config = dict(
    hidden_act='gelu',
    mlp_ratio=2,
    bias='all',
    learning_rate=0.0047,
    orthogonalizer='polar_express',
    max_grad_norm=5.0,
    final_lr_fraction=0,
)
Rows from block 7, named by matrix and row number. Rows with one number belong to one neuron. Each number is 128 + 24 x the weight over its row's rms, rounded and kept within 0 to 255. All counts start at 0. Numbers have three digits each. After the name is the row's rms in percent of the matrix's.
# fc1: MLP up (model.blocks.7.mlp.fc1.weight, 320x160), inputs 0-159
# fc2: MLP down (model.blocks.7.mlp.fc2.weight, 160x320, transposed), outputs 0-159
fc1.57 103:118155135106149123135135152123130121184126152166151111101132142138104164100116116151117141118108159141147136080130168172134135129150118092149141085119138087112177124153161114134116104121172120057135097105165137079120126140121143116113135150104149160102120117152125086135110103126111144146162120174115091084119097129133120116123143147120157099124106127145166146119125112139104102173134140139117117109084124141149119139154114155163137136137129144117092117178131165077102108069160154
fc2.57 111:122136125100092094133127142143116138139156117166133125139150117119140137110122152141124118113116174120102176100117151152122176174130101111143116163134116117120153147134146126141115124140111116085159130106171143114114152122157115104099146114124154161115129112127106125113138098100130141129141088139098125115101082026160093084177200155143082125117131117128177102116113134127124107141178139148124165121118117140121136148141127115169127119124124130154085157102131108114143175101095134
fc1.58 101:150098121102177099071135147128110104112106133141128110119101168111120155112104168095097138116123133105154095115137115100159130126131103131103135146146092154130121093149165151122157113100113119145151134156122092133129076137141161144110095121144098147146117073167132137110114171153147169119120119151154092127133120147094095169142084134108153127133123100106089138144113107132067146115112084132104124150109127134119129166084102165104124174143129132109099149132110164163103132081128108
fc2.58 109:159133099131144115106142124141168107127154120145138153136204092174138133133120036126127125089161118154103116102148117077135175109138130142118129133138175145117119100122120130096138138096129164154163141129185128122124130127082105142130080143107116175124179171134120132116112092139110130155126118134138113117133129106122105110117151093174085138168145133115119124127159129114110126116129135128126064102144154127115164121114114133150153119114147124086103115133134145129095114121104086
fc1.59 116:094132139128110099132117133160085090117133128074121116145156167131130117089137167138155125084107067159150108070162191142106147138139117153096086087117150123117104129122099140140160139127175134144106179098117101148093110122124152124154116148144146151154108123129109129126115140141166116115135107136186104114133103124146109112082107158111152120118115120103156139127134159149122092121130111170152109164137093115145069137123134151152124146151121150128137117138071112121126127159118142
fc2.59 113:115184125154147126104130103137109135117184132178153123113058148140115097114144098118118100151129149118146128090109104135146135150112132150099169125122117093137131170112090095144133141142128145149109117128127122103128118098140134110153174090131137180109138072164137113169145170101138151117098134130121112129093124118132117138113055165178144115111168112118146098108126112125159128096148128143161139163122104120118159124125107180135095098116141117111155105131128141138146110143170086
fc1.60 107:101174110131132181140122150116101133128094146153128139124128119166128130121124157093091137148112159112176155103137120091143166117112135112131129125134075144133109114097108103136139158102112172116094131122155133132112105132117197160147126157136146127050161120149116139099129116135129148110131105142143144158161124137128141133131151131164103166148138162112144133095153078123108132154093137127109175113125163113150151115144111162113154124118063110088181148104144111160131148103093133
fc2.60 133:120099109156152116146132072164148128158160114142137140140137085088121109148139102153169138136160121148121125152102161147153082142113102104122133064102134126117126157139169111156153131135136081179173164156101138082150119120146133135147114102151101114145130098129130128155119097122114157144118102130132099150117107135111160167144121145090131090117122114102129078137084144136147153122113139111167085147118100158100107126105117124150112118138150125134044134164140132129135114143163140
fc1.61 107:148139111124107122117088130134144138135146133123107115183128135131135155127159096124102141079160111088110144122046157149156145108116139119162109099120148135082142165096170159144122124170114116111136118105148144140125103170150123098136104097060144134093139105139119078149132141090144132106154126134155113125104118123127088121116155142144127134134096148167108115115102164121117081141149131176163147163113165106111094134127139134130166134107105105112142087126110099139147134184123150
fc2.61 114:115124107135088121087108104136124133128108088127125097163110143148110109155141134137112142121136146158108118130141090124097147136116112154120116146141106134117098161140144074124161097182163140140133146176176125079120093115148150117082097095161141093151110170128122117157103158144125149112122127146125115115076113108123143153145168135151099160111118110134150117159111103117139099169169135164136143121151105097123143135077183139103114148108179157150087117094128119130146143099167134
fc1.62 103:127134129131142132099106158138161116179101133114153116137095136113144176098137120091174122126159142108111159121141108183145107093112104097106152146123118112106147152128145135115156138106187165143130116105152115110128124086147099123110123162131084121127196132163103100129120135150109153109108134118111125107116128128112125113138103078140099119101161172101120150067159169135135138120170111094136120139111111150152132136144105076138121120138127132108127146181099125179118117114122187
fc2.62 111:125090161142111105139116108133097162122105121167112140100144115104104111157066130137101148146140131197130155145113125127110129153150083157113080121142155156171119137119120166115147102132101111115139127134157149134125152140149126143142114135135128143152099116151186185146130094106110090163151154124128129146116122125084120116115138144104142107126103118156118068198150099110137091119074126161118116149149135103123119094118162124115144168124127137138098118085117154101171121117143135
fc1.63 088:140128155128162098152138138128121145178131111164120127120150116137166152163135143126160126152077130124124146132092106077147144134104141081153119080078116161139116117103136130165145132113105174168138148139120108139134137128123135101128140136152168169142130086153172156107129082133131169104131181151089165118110138107106126126153152138109145148095092098160113092099100095128110177137135139123122143148122137104113163128098147129115081119124150139099102171130146119114115135083166110
fc2.63 094:111137175132141165156129109117140132108142102101123105144150149078078093105125134098123081153115119122156145131115134156121102135091146119131131155151149145101106119145119093120138137131129123147168062089142133076140137144150149155135141136130140123104132111164126123146139162136108112086078099138139117116126120149105104158160084126145103105112121086125101147109111152137155099192143123154119121129128138136173164091156112117145157103145118098114150181083110170174130122146134167
fc1.64 095:135135109107114127138116128129167091100162107099053119114085132173065132152074164103157142119109124122141143119133155149094160133111139135146107113153124121129175170113132143154173134094154149131092083111115156113133129145095152103116144170089107119143170131121185189135127122130148168124142120127097100153147126134159079167104140120132146149123138144111148156162169136105124095165117123137135124137152110134131122155128116115146147155133136121137156154110111140137118124142116168
fc2.64 094:121100141135136153145083127096117148114133109160121176106170171105080063120153096110111108133121141142159157145121106175143148135148078122129126133123173129088125119150091119086164139126094121153114155075146097100141163129164135136131151146167131161125142148112073110131146161157092125124118138118140128128148090112119155114099093134129133097077142111107110108130140126107151127091151110123155143173140152136159105130150142128075127124130108113123161112168145119125147114167113113
fc1.65 115:130166098101121141121136121133141148113118129100090094130150171124090117107154134100096160108153162135146106107153133129127148171135163166160071138108140152100170103130157112096133108102121140141118123152174116100092159095132106160132087153136143153139100118149111147139140082136118102092124124097095116142097132132150082151152162119144093132147124151127125163121136105096086087139139181134150144107124108110095112166146142138078119129147137140136169113136099133086171128128163150
fc2.65 112:106107137110100174122097149120130101125152134118147114115112117158170187148142070139160134156126100110125140154089102136122109121111167082114172146129101118127130149160148100164168145149166166146152120118113081141100122110168133144158154121094110105155157150122137134127107111121129124120105116119124115113133136143114142152166086111135143110047114108139145100090149125119180117108166154140134131117088125194151128135091137118122123133116093120102152124131107154124078133142115137
fc1.66 098:107164113140072163143113133153114122112120089157131124132111119103090112140099128125102106119113109145090169085157134167098130153117120136130121104130115141055132164161116139182099099151122103111066137132150130126129130115156127134156113106107119115156138134107117077143129158150115107141118169142105132130161151127106149128139113139116120176125161130142128138092089165184096186097116142138188132111100153150116138093123119144109081142115118134104102128140111164119125137098114124
fc2.66 096:123165165138151145105171132125130119142163155135129129102119126082139113111147099139138110140128080109120131125112142117144128122171177115104158134132134096099119118095117154165124095128140111122131109105108117115117136116092122128130146167173131130084195096140103135082122136122163146145113106095076077128159153096126140142153105114167115131128130156138149136099124151137140100166131155078093149139114156134155121168098075124142179098105118067143142154120120115131147140160134096
fc1.67 091:096112121131135095154175115117073112136099131173087108150072162166145140118141111100172113149122138104100127170100145118135110130137114136100172152113166136168170151136114126170103116114123127118082127093157157139127110167120141102132129122135131185086121062134122174142137110129143123155138118167126164142087145126106150103119160134145150146124117115141110121120137101150117128128138133116128101146094150121145156172142101110090121132132139163105148156126091146167117104156100106
fc2.67 086:114136142162097149120137125106136120108109089053098124095134119112104147139097116126118181176140151122121136136100122115127142109132118165142160127193124103130142149123125130125097133095099142124127153131130119089083156090121109112178129110109139133101133125140123113073120155130102131158135118124096146095107151143170146143118152182131121085161151093076147169124140126109128158133088167115114143163153127154153197093105137136153138131116108112166115126112115123161131139158129133
fc1.68 102:080130098119123174101101165132129147120134135090124117163100129133129108122122064129159156097135143159173124123100159134113144103092122100105137156106131168171167113166170143112139110158103140149123111149101111143097138149148152139146118123120077143129147145205128153126149138105122145114116141134136172092124154132091117142139130110112146137117160115122185133180136140119093151177116114103139173120124112105136136122112159126137136155151130148175110146126103109111145141094082117
fc2.68 100:154131112130116138119149150144118113133137132151084110132129115139078130136091148094116090170125123118124176124151122151141122148142096142130136128127124111133109132115102142194160170152157087130130147119114107138149175116091123139141137082119066132089145148096139108128143143116090136188128117144137080159097108139125173134097130141098141157157142121139066106113165103112153095083122093116137090136152110150126105131134106142139179116127148129110133106161171166131147089123130112
fc1.69 082:141065138129126082172130111127120148115131105136095117112093124141095189147127104129098192111110127101156102115111126152150118118097105151114150104107116106096099146102113107154081145161152113123133160165130159138157126105097154140132114117120097141137156140138140139132150122122137129134112104102100129122163171135164100118150108179149098109088129139113071186117106125114148147126104108085148104148106130122138094152139133124116110152142114055112145137124134116125156141094094149
fc2.69 086:132123090087129137104139154176122174144148093099132114103165146130119121085147120134147107110092130148100154137136100150097127109148120127146131133138068131159103132083127151117113164113144116135113116109160163103152166077119142136160097143123147108138139137117121130141154152115162133115125179150132137127129146135139119117093108134097099196132140168121125089148118134109129135133143112113146125129166136129055132145157132108138097165075133139184127091112091100169135099138143093
fc1.70 107:100136170166105099121102116140134123130113122098128143137116123123096078117100161114114162075134123097101138124153104153116114105081146128164170123138165170138131114095101114111088128113128106124132130168124140111134129091079144102136122106163154168114186088125135172128088132084102135111125086102093162138114152137121151138097130130157123136135144132097087122103127101131125143104104135097096118077123119123126134157132139116108161124179128133121120082147120117136098125077175152
fc2.70 111:110106106116107154105142118133138126137157126118137103134115093110081122123178139149103114128088129138144132061101161117143128123160121136107094136110089152139115153143154164085160111127148088160127108079155107130096143096113135143159127190133110116115106153148124116128113141158156171153168136159143108127157146151167071088158155140095153099139110110118142162143154160127124082081158092125140126134114102141121177136147116123155147119115128102129121151146088128131145092132108107
fc1.71 091:093137131102144148097095136112153141135090163104124122174118206121105063122131108128120111148094123137105098095093136131188152130122106153067136104111126109099148111155111129105123132150118102153133120107138140137115150102102115133133126174113143138108131132147159112111203105112126128134127136156115106090107133122147122131144147088134149160094161140133139128132090134171153115143169132094134170140194134112095133109115108130150126107124100125074131153108134119113162133143146138
fc2.71 092:118104111158100100140150128136146102102146116123126134121174107140112127140107137119149128105168127129115147137113136183110121139139102167154134179126132150093067123147140125142109170123118153085152143131145045135163087125116099108110117130135104114161133162156173142134119116166102151123153138134136159097125149094086108117134153081135136125123116164136097117041122160105135139115137147133131142132132138138123091114095124157155136115153174111093111158146084145131093145117118119
fc1.72 117:126086090142142153117101089092123146149153108122135131084130123156121092117126152119115117120095143181104133111129162096104106142173073123120125114121157157072143054106139137137105167120127101131110123119122123140078160139121114155172136173123153111125161140102090123123098099089105144133128170144097145134170112121133143143140122110094151128120154121141099151112118123127134142128138123161131111128088123137105081154095087173174100133120101149088107143131131164110111125121146151
fc2.72 101:116129154118103130106157093107111105146166147112126110119174090116124160125092091093193108136134109145124164163106093113147158136091153154136115136109110138145126159127166110105086115146093127151130102131119103126111123135167122132129138109140096101123144140111155097159134172113109141108134127095152076099103145156086123105155100108182114102140162112096130104174108104127159125111159073146145175140152141153111151099152169148147129143107142104125131126124111138124163170139123137
fc1.73 097:111155119182179165171115169116129130138128114085123126122144105123099165158128124119152134128116105116130131116162171133156149117076124156149111153082125153133160138141133096093136176160175171124109123108139137106149160144160120141116091160142138124151110123124107115105119152125117111101083131087123119134145185113159122144098128123141105130110140134167144123107146103104078183157113175125149115098110101120139103123132126092110107140098125130102129148121107158090166169154103119
fc2.73 101:106120083157126134122142172137127157118123155125129117114105084111078165086135144127149167121133134121105129152116131124080090171122147106090161171090123115159121137135140148149121115131131093130135124098144117132116147119150105168103158129090129141113149142146139103114160139140165135136154131125106158160097105091131119142150133141122165060115104135169110177152141087136133084154145129122153156122134115164143142101120086156106082103103116118139110152152106100190089105113139118
fc1.74 111:161127129134117132112125116115113148167156084153136178103159151170137116133103136114104121089132137158093129083141149104172156125104112129129160095118090137147125103098121111138140115139098121123053147125155108136172077111142141115131119150141133134132148119087128123124120119140113133085144128109125099090143149133106143116164135153138164149143159093146088106098124105149145157083135131114193136149117153133148147185157133100117122100103114142130078128170098149111166152133148160
fc2.74 098:119123185115110094079133147124163102128128121134110111110149085122117144127083123129120106145127144136156144153120124108159111144164116116178144132119182117174186096108155129134140155114126111126098136128139115101136181098114077115155144123155124099119147111131096172152127115101116142121139140117113179108175086106107110114127099136165120115148064128126135136138132130105174164151112116122125149154145174126105130110073147125111112109137164119098151141082129147123159123106108162
fc1.75 096:127106137135096127115134103154118171141109140100133135115124091122146097114132115128125070091133136087099104095105110139198141053130111119142099102153108140134129100151105127115148169082136140142140133124152100157130124109151078112114135165142159139116138141146135109112162108135127163096141171187100080147139116127100078138112153117126097140125144160129152100114108103119118141127134133110127104151092130069164125148126132103120168132148105117118146109132141136113126135203118111
fc2.75 096:101151138145116148129160123051126112095129106110095145137128134110092141152121087114111151115135187097128126161160122170156108160106147148143130122096125147139154161089120114118120101122153111139175115128102122125143136122112112115152120144127162096130140133118149114134103158165111087163174151091138171143102120124131152116110160128080095133120060143157145187115125110124103150108147125114097133137143125186120119110127129103153119104107116114144112164104097127151155143117088170
fc1.76 077:119133104153101092100133189147133172152154170108124118115127133157099134129107133127163131107121124099197129110161105145121107162103144134134127095136139097131111111156179133153131120096066124160119184125106105117119131106124171126119158135114113133105129108140146096145123118142095135097107126103104147120141152156092131092091146152132157120132132083118124097118168137118114055132083119087132140136142169148089143097128116151110123104142146122118069123142151127114147126114145096
fc2.76 087:151138130127142110130117073131157146134145104125145131155155129114120150190109161135156135115159115143120113088116138142160097134115113120151124155103133122109137123172162154114145139140106153137134121108167118153148134126115152081085164116082108137098165144129159094154110117121110102107112101095134140129161110179184079129124132137074123102108168106125156139150133150102131122144132099149120150102144114104139138146078123075156099109086135130103103162101158140111117074140167128
fc1.77 103:140122113134151148163124142161172172127175090126136100125107127100145129143157138092132128112110175152101127116161135120115127132112140097120085118157149124098153066133110087132143120184117133150119126111150142126129134143118142150116142146127142110118142167129143124126148145155134129143106074193144102114120115132115121142097134169140101111122154161134129171128101137165137133084112099154146135162166168102138153095128115147141153176145153174076080125132114104103124085107156101
fc2.77 084:169116134161118156129120094131138088139131120145160144081105113148145074179142140156114130161091118100130144106157117142115130133120163137138146150130167169114109169133108124089119115129141142095111109173115116127160180150121127130109083134156156116083109144091121137134154112135103115169146112122157128105192128134163130162154088112112122131132133094169107127115156117078121139112119097129126095131109126087084096142127130114110088159158138161134114124165096119118142112141169099
fc1.78 041:107128127125096090081138167115123159162123126133107137144119159120141116157126130176113124125136105092156173131141149112158121135130102128104104089107147090123132086149115118144140143149105174099107155146135147124195159143142138064115108112150139103068151116127133125086177118142155099154130110100117135166126106135178131152112140116132137123089145175129127166130099113137142132115106124132137112100127150102155120104157177143121150122154181123140126129163163160117153174125099137
fc2.78 042:183122084121146100130128145133103101087146117125120142154122141114093151138132171118177108095077118142133133117138139078110145114111052160144131144133144147162127159094149095148121148111098084136174140124146149171134124133145128110154139135135134111149129125141110129135112124120164160168132142125109121145147162102157118103157125141131121177130142104127149112140092115104128121125153166109164108122142133158100074165126129144105117150086095101155120106128108097084057145118141131
fc1.79 096:150169210115124127166163166130091151126132105147121152089144113102147137149140111140106121117111117115088112165087141124176142121142146122122114146121123144149130128115119126102100099130122100116136176146110110115127137131149108140088162141108133154097103149122138164152150102152103098117140116155103153103156087118128125132116118141139175155150118147107149123086128176166094120144105106121153130115128060095121115081118114138138078156104115144138081097128116098080123099134158108
fc2.79 092:095203142103116120128120104135174164102099121109137104136135131124112100093142132129136111142102125130148050117134112119148104120154146108104136131138101109099160168106110135110158154152104147096102146101169118149142097127120095149117110137132098127116109159128133123112142143147102156101121174146118156150165138128128126099122111137128082114150120094125145093083154142135177139088129124119123131143109142144141141121125211131102120101141111112168154098155101173140149153133186120
fc1.80 085:103088157153121141141142111142061112138152125156139158101124162126130094103077124095132133138133128089123186097132101113137171149171148095181149111128126163168105098128137166150131146106119135140115112142115132168188157128103156115147172127151109145149138146163127125108145113127126071137134158158131167148130142142140139130104128094156088144147158139149186134085139143124130147144133160107113106151138101136142141095120109111114123142132137123107120149088138115160096133108121177
fc2.80 096:127136127130156117096083116136098113125132103078139126135098145117112117119131154156140121113106105156136110140110161144115106150131069166096146169115128143124089176111102107145190098126140103102147120103127111119138132103144140150127104121138128107139087126129163178148117172158068131118125140127134107129164103170147135117155129143104140118136099149095075092175095082151109099148113127175132138123167167097127149093140144127162154130117155141133123106130124111107110159158171137
fc1.82 103:114146197132130131160103124114153132116073144152100138109083149139116143149137105103110102107094150106125116117155117106140150121140140116110121178113155111123161106126138129133146166129136150112130123102142117125158131110149178094113117151134116123160112139118155103130115073171135125093143092148115140116124090133135129098097120124138085127086114115125094147115152137131109118075114105128065141154117147078121100102154119097144145120125215122131118145150097149163149158129180126
fc2.82 099:122145088124062142137143157163117093136140100123127138134161117157131087127142118134146135131137140159141183113132117105105119125084141130149102118126106108118114135097109124163131113127133127144141136140119121156161148120087169124110114172135131134161088129082157136138123129173172093114156155130181116149128102144161120073150123153122191124129132133143116168141121096128123089066183167115169099135132111125116114138137104108107160106131135136127103162132130119084118085098103104
fc1.83 090:132188112146159136100084158123118133135153148078111111114141146087144138137141161097107117101142104158159138128053132155119152172132097161118093154087128134096131117099148159120158100112109121112109108127125109107124155076158101109128125105131124160141136158102118142157121133121158118130109112110154145127100126135107136112154114085100128125144151106115139147148122156179114106152096138175142164120123134116140140117117124100175119177143116163113087078118116130095117173156094128
fc2.83 096:112090141103118130103128118128143112154105128175117146140192108120126164125101161150147141138120143168131174122161091110129123122137113141109121117094174141120146119122091136187129105183128173118136132108143127142127181128131086146141102140094093119143109134142168094099136160163112106155153152122148118127132104142104135133143142159107143144113089125129154112160074133162097112092131146149129046100114085113119117102134104115116140132117118110129182154099138095129121142099120126
fc1.84 092:128160086139137134155137108109138162116095130127139089155144159134139124115121187136153112135142142114131117065136107099125165188138129147173123169090133099154134091144120156178140082124122131098165171110081114143143127147145154107095147117162141143136115151132075147147126158096116134130078152164142150127162104129130085150128102099162117124123100097144128101116141162145123129131089132143153137105135125128116173108143129113164120106118106131158111156090102118106149105154156149
fc2.84 089:130128160093139135162111141165112147117149145139120131121153141121112179103137123100166096125122101147119140125099135098103082095090146149112170147144106124126076140128134142120148179081115068119116100125146140110160144137087131129103127122117072135110162129080144094122099139129165105147148126150098092124128110119130153149101149137119144151144130146070166124160125136090143131152142111097078093148143170108112128152122114152169115117115191122142134164159134139107145148143136122
fc1.85 113:144110130139107150144176172133121134174143112109137141176108130129102135129126151170100124114127129134138165102147125089121107122137159127166142099120142159178108098122189126114118098145124149111103130107115153153139165109125128090157158172146115140160143134187117153134175072113108158150154146108160132126125133140121185101156161065126136121117139123117108136119115132122103143128090134095139120163103137097135141101149128144162174131175156141137141126159112133142133173104122159
fc2.85 111:106115147171108134097101156111130133086120104159157095095144121144123139153131144128139111131112117084180117124117147116128099129123138096098133115142133050121136136122126120142191142119131147104124146115109130151111120105095150140072150116098133126093152124110118099142135154154103143114107162154117141129130177131148129144096088161135108123174155112115134143119147119087137077096129183116131149093116145163130124134137151172137130137047131113144117128133177135107139132170155165
fc1.86 106:154112093151123141127104176096152152123150131122103120118117161120172068133143116146066121132142148170122114134106099153171108140117108128153136155121129112082092103116089116170161106151167110098115078128144148168150148099148152161108149115114139177092126112151127070130143112128118151107124145144083069153139113124127119137125112113158120121129088128132094120149122125154138127137157111154125167118138164123119135117135133125097125142149126142101119112162054134117142124121091162
fc2.86 107:142111143137107099090142098131138137125142125090114090139149138123122113120136149078135144157129092127106105130153104120114182150118148158178140140153086144142073169099126124118126125131109150158168144098152107140148061156130145089178120141128141107130141120123097134121089082164123143140095114140146135119085116101096131169172151123072143114126128116118134128093139133097109118097130099133112129107108081135155165129114157171144129126131139160118138107147126154126165174160165110
fc1.87 101:165171138134185136120103160130157133104105141152108133132104091137107103152144127145163151135075132152122132138175132140137131154111169089126144108117125152124095153142113117166110118133124121115123129113137110118139161185089162173093097131105102158100132111134161116102070105090123071127099132102149130136157097097131088130095134133133156177157129139115109152097127111130133137146104126156121133155124114134056079146153135099123148100096128097115150126116111106134141130154130154
fc2.87 102:138144185130078104167097152104138134131093120144148134129139125163112099118112165092125151176141100133128089130094130146157179079164107158125105102119145121119163086087115167088094118106120147133124107101113101162168114148154170111121130133133106139119090166120132106151135166157095135146127154152146120148117064148155096088091166117155127163107128153167103154125138144129129124148112151155146109126109115129099128126116138149133120124107082117141131130114131108108161108112140148
fc1.88 106:181120140137126059118121111088100120185179111106097127119097155169113098113126102117141138093103076170096154121119150120118122144129143121130112122127134123101162105136123123147128111112137141142097126104158135122163149131096143123101125132127161155167161070163130109114121131118151087138111131160105125142139133137077132151135186130095161140086146131139108103124115165149087168133149146133140076140076099135156157141094126127127131135141110147091135116098165127144114106118118145
fc2.88 114:121103100120125150064135136146145119128156141116149129147150103086139158129123100123099123145137155103151087123106136169133146106105123120118162134165134118122134157130118111087123139125097119124172140109110138147112128092154128138151156086117137076105154174102114171092175170085111128130130114117134141099150118145098126132132105137135110041132143135127149138121138141139178144121121131124108102150137137171170114058176110154161120096120118134161126123116072129148141162132135131
fc1.89 091:066137125114099154112093150115134141068141127103175136141154131119145127095136148105107136143121141114158134103123114136086168167102106123119110066138134115139115127135153166177148121109121139118131114114110112128101124115159129118136118120099130146132124142140108115143200121109092120135133114133125120204130155146164093151091126145130105112171132103115163123162138128107101118143153158123115125153136178164123108111105130083140101101076198159113143134099130156106103134134129131
fc2.89 090:172104103125141118134141123103138120139148123107067135111108138124121136145111114146087081130090107160140118118130140121174147114157114134146097139133138112139148134134167102160131153092116149117133130150175126133124141125171116131114087131167150158108135082138179107105148170161156155147158151129157156153136101146125113123187129144122148107133170117133102138112110102127154148082088150116105111144113088104112133141093135112146153136096081107128143136134100061105115140078172099
fc1.90 087:091151125144148116141073125119159143124126130132123159122162161139107125100119113138127135107121123161126144144125125134106133131089148117100059150161132099153095092119101106114160118143164141175129088092145062071129089080086172094144098086117158130119120115115162165143167115116124110085130160120140131155141141162115124122151109130136150125173136152139112096123110126108098116165109181116172101114107138108145106147115141102122123096117118130124086113146132139133156143139128109
fc2.90 103:190134132101170097116136138133115128108172123085090135133107111170126117131137145130112114099092143085121124079105125097141128129137144175155115120092162121124124079113145117150110153127129129119132116120128170143114156137119143090140194160156129150125130111127099120117107110101101098137103174160104110129096133127131099094158163126122113138144110112139157128198118139130086124091115150112133179127137089127104143150134105166118142108103189165129157146134151130105108163141110132
fc1.91 108:139133129130131154133147127072154141106123145122115125146170191137160120123131168136097143140112132123111117100104122134123083157143177115168108154128126111120112134172109176141115146120112140102144143152143128148108091180113109110144144153084101073179106117091136142106143172166130147133156147086139134119153163117092172131145158110125086168138126174147111194139152138111093114151101132090102142130116112117099123123143147159125114123147143129120138132110108124093143124150093150
fc2.91 119:135122134187129096126099147140099153106144137127109130131130130107123142146165113109122124127071123139135117145094094119131130112127122160108109123123099145131175135096122097134147116105111115177141087103134080099138108143136162122128144142159117140152120159167121140143088138124135152114094149080191131149191127090104108155171117172111136115129149102140137113067143127117164101145127085140088109112142093141087162131149104125126120166132098107155132139174158129137158109140164144
fc1.92 094:122108106124156114151109128128166117131160140117146155154113130147092113105130170122161130134114136166142122160116150115125162131107142136159153147096128101116104140159126109111116134158143145105107142134091112159127095133158174099103096143113086135100133092122161135140161140149147148162159111106116111128079135109146121144087096076111156142128125140106149130169126142144158136141150157166127153100139094146113098091137217133167163158153140154109150094139133130123102101122134196
fc2.92 088:135121106137149164125142126088155140104167104149110104122148125124139135119183112114144140123102127124166166135114118102143135090101103114097140189133163112117168108116115132136164152135146108142149100130105145148110137137136100155103051167160134127109170140129123129121122126154123146107136138132066098130158153106116110157108107185119115110166114101098093109104159132123120164141058098143119154151125156113169115100148137130089155139126135105090127102119115141134104138161115169
fc1.93 109:110129085091123125102144102096108115095142111119099117125138167108128131120106108130130165106108103115126165091094052117142140151166188113123123132156160139150116178162139125157106109117130129177114149141137130109128166132167142155090138159153125109148140119131103127133153118110121179109134128074175111158137162135104096153115154108168116130118133109160106131157138092150124150172134101128138118122098141123152143155086107118077146156130102131132132170107123097103097147115148141
fc2.93 105:131165157123153131183109134136113124161110118133166175109162131086103072116124116128092134140184111153142121131124131134104137142119074144103125128131130137149164113106143067121151126115129141086136144103102141137191097102151120116152140118083110147136150138114157130100122135164163127089100141100098126115149114094131118093125123132104101117108152129141120163087126153139121105094107094116135137145144139158113161110171117115177147134162174108153133097121098136145179129087118134
fc1.94 113:138133128121136155134120141105071146121107133117130149148117154122081125108143135140098139134111126071145142150134141094153119066143107120122150150128109147154142091142112177128125136136105114121099149115090151099141154138158146140104195102138127150144089076130170121124102148099134153095104107126117128170116183136138158105113114150126141122122117119145113184116152104112135113129153179103167137137130159113174138121151058115148126134130116153164176098155121111117159113097115143
fc2.94 112:109168138180092116124119128136106124144125141156105173122093085154161091145141145095142114149145127131136094162149128094131120142119144109175187131098160128149100106131080144176103166133135147103165103118130134135107119071140145094140106135107148136124122116148113131114153142117120067109086138133105152153120110128161150155149117174140112147119172149096112109098097117149168127141130101106124138141112089127129113124113164149116120177129132099141131138073126157114085142134100106
fc1.95 100:145163124158158126096112117125142065111143163122102100126105076094172144112099119122113104130187115142104120107118114128086083128127112127160153135119126144114171144126090165107116098129106165113148104136129181146153114111156135132113125151113119141115097119161158093130061115156112169100135115134126128135120101122140070111117124134126157110078085088133131125123112151140098111149129103149127078111089140127135142123095135122100100116158103162113157127107145137144129096174118114
fc2.95 090:122149114137150110109093106143130097118141118122159146165135134115151103085115099151089131157180141146128128131081105110140096101170180151107115134108175122136150139092119119084115116194086125129109126173141156161126116172157140063126119113108178124098135118100145122136116097168130110139112141111156119164106113168110108119105083115124118136115160145124127154125125143114118125097121149103151126140178123103109138143147113122102148146133181129100090124113137122098140165115162151
fc1.96 108:134139153124113151162108156116156100072079173135122141124122166123145106121128147158140116106122100142141123096132113164153165119121060123088097153127166114137072131105112138106149087129151165128084111130114182164147134145119131132125170157103121124139133121107170134129162128169149137145128098125188121103106160124139124114128152116169158119114130169148143149156134125179112102089089095163128090142130175124124105115112130112142129122105088124125136143128114119143093103134121128
fc2.96 102:097140113164135097102141113129138140126164127117134071109142087095085117107161204125125092106141118171142141131113126141124138136133097155137108133167133168122118142140150157141140140132115140136093120148103171141094102089135144151151136116127078158163122118114136115144151111174127127151136158145148112160087094114155143117161133118041150089119174115140133093124144131110125108154141094155128137100134105122140122106143122162103106137110153095068119123139119159105136153130101135
fc1.97 101:117092143144188125147125136175108130140115103103132136165118144141107111099166132102149179123107081135172160132158104171099152157120134152095159077130171132143120173119106164102113131154087120123119098106087155143102115101154138119129089091133103137143106092112122118130136134152143082120108143129130130130095109144137109115117117153092116165171115143161126130133094127115131117102081143122136152191126138124143069090118169146133115121116135145134113123145138171158145116113136116
fc2.97 094:106167123116115135146113128135097162124114113148156121155110119078135153123159099111107115104123105110134088087112123127143145091103137096161143137104115170098126130114181123131100116151152158110117148133136165146154140148091156111132113147126112148107172163133139119158130131103095128176091135161117115105136114120140078148134105104172128117136065171118154118155126166101125098181116101166179130116178152120086148121106089123105110109120124134152179158141127105117129119146130109
fc1.98 116:110125124164171102130129143159145096121123141124142194144116119118150127152115150126102133119099178127116184150112159149117098123154160126159135103133137147102101132132096162121128081140137164165123107124143123135143120169085136151119116127106108133138161134163171115109133138157144118108128096119133154145194121138131139140152184141106122158116115144122164147167105112121082085086122128145126135125091102109161138080125130108090074118130109166159167081137120115129158106138141104
fc2.98 105:136114143089123168115088134113130134096151137144140115150134137180157148141143147132112158170160133131146113130144130129115145067162098119139095090163149137129154123079113186076124129115132094107098138169141130153136134142130145173135127134144104124108136102109126127161130082094106099164107140141118133138130122151090121038126132154129091096112154134124128123116160126106083141175160110139139116092161119096094142125135155106122121133104104156107123133110133166129133169112090133
fc1.99 087:152157106116171143166091130101113097121119146166130123132136185141161133090122133145144118106106118136140128074164159169146137149127117165136150088104122138152146145127152126137099144110116105099148116078110111099104098138129151116139093116097151113099147150167127103079164141122125159134134158152118077134095143138147126078108092105123108078103102149129135102142150093142151102128121118129103077161148106133141109147115155147186155116150103124092152133117145124132110092094119137
fc2.99 082:153112119128105144163138165186093117144170117088135129150129076151155140103146116113109109080130162143135139136140131183138151079124115097089111177114131130109138145109129116111120127098121120086155127114132105115149142170134164129068107143141134160136126112129136126143138127126150109177169140120090150103129098099092130101142146167089097128139113123127153076098125153106151127135147163106139134133100136132094121106128127138139126152154128177162097135140158115127139084061119138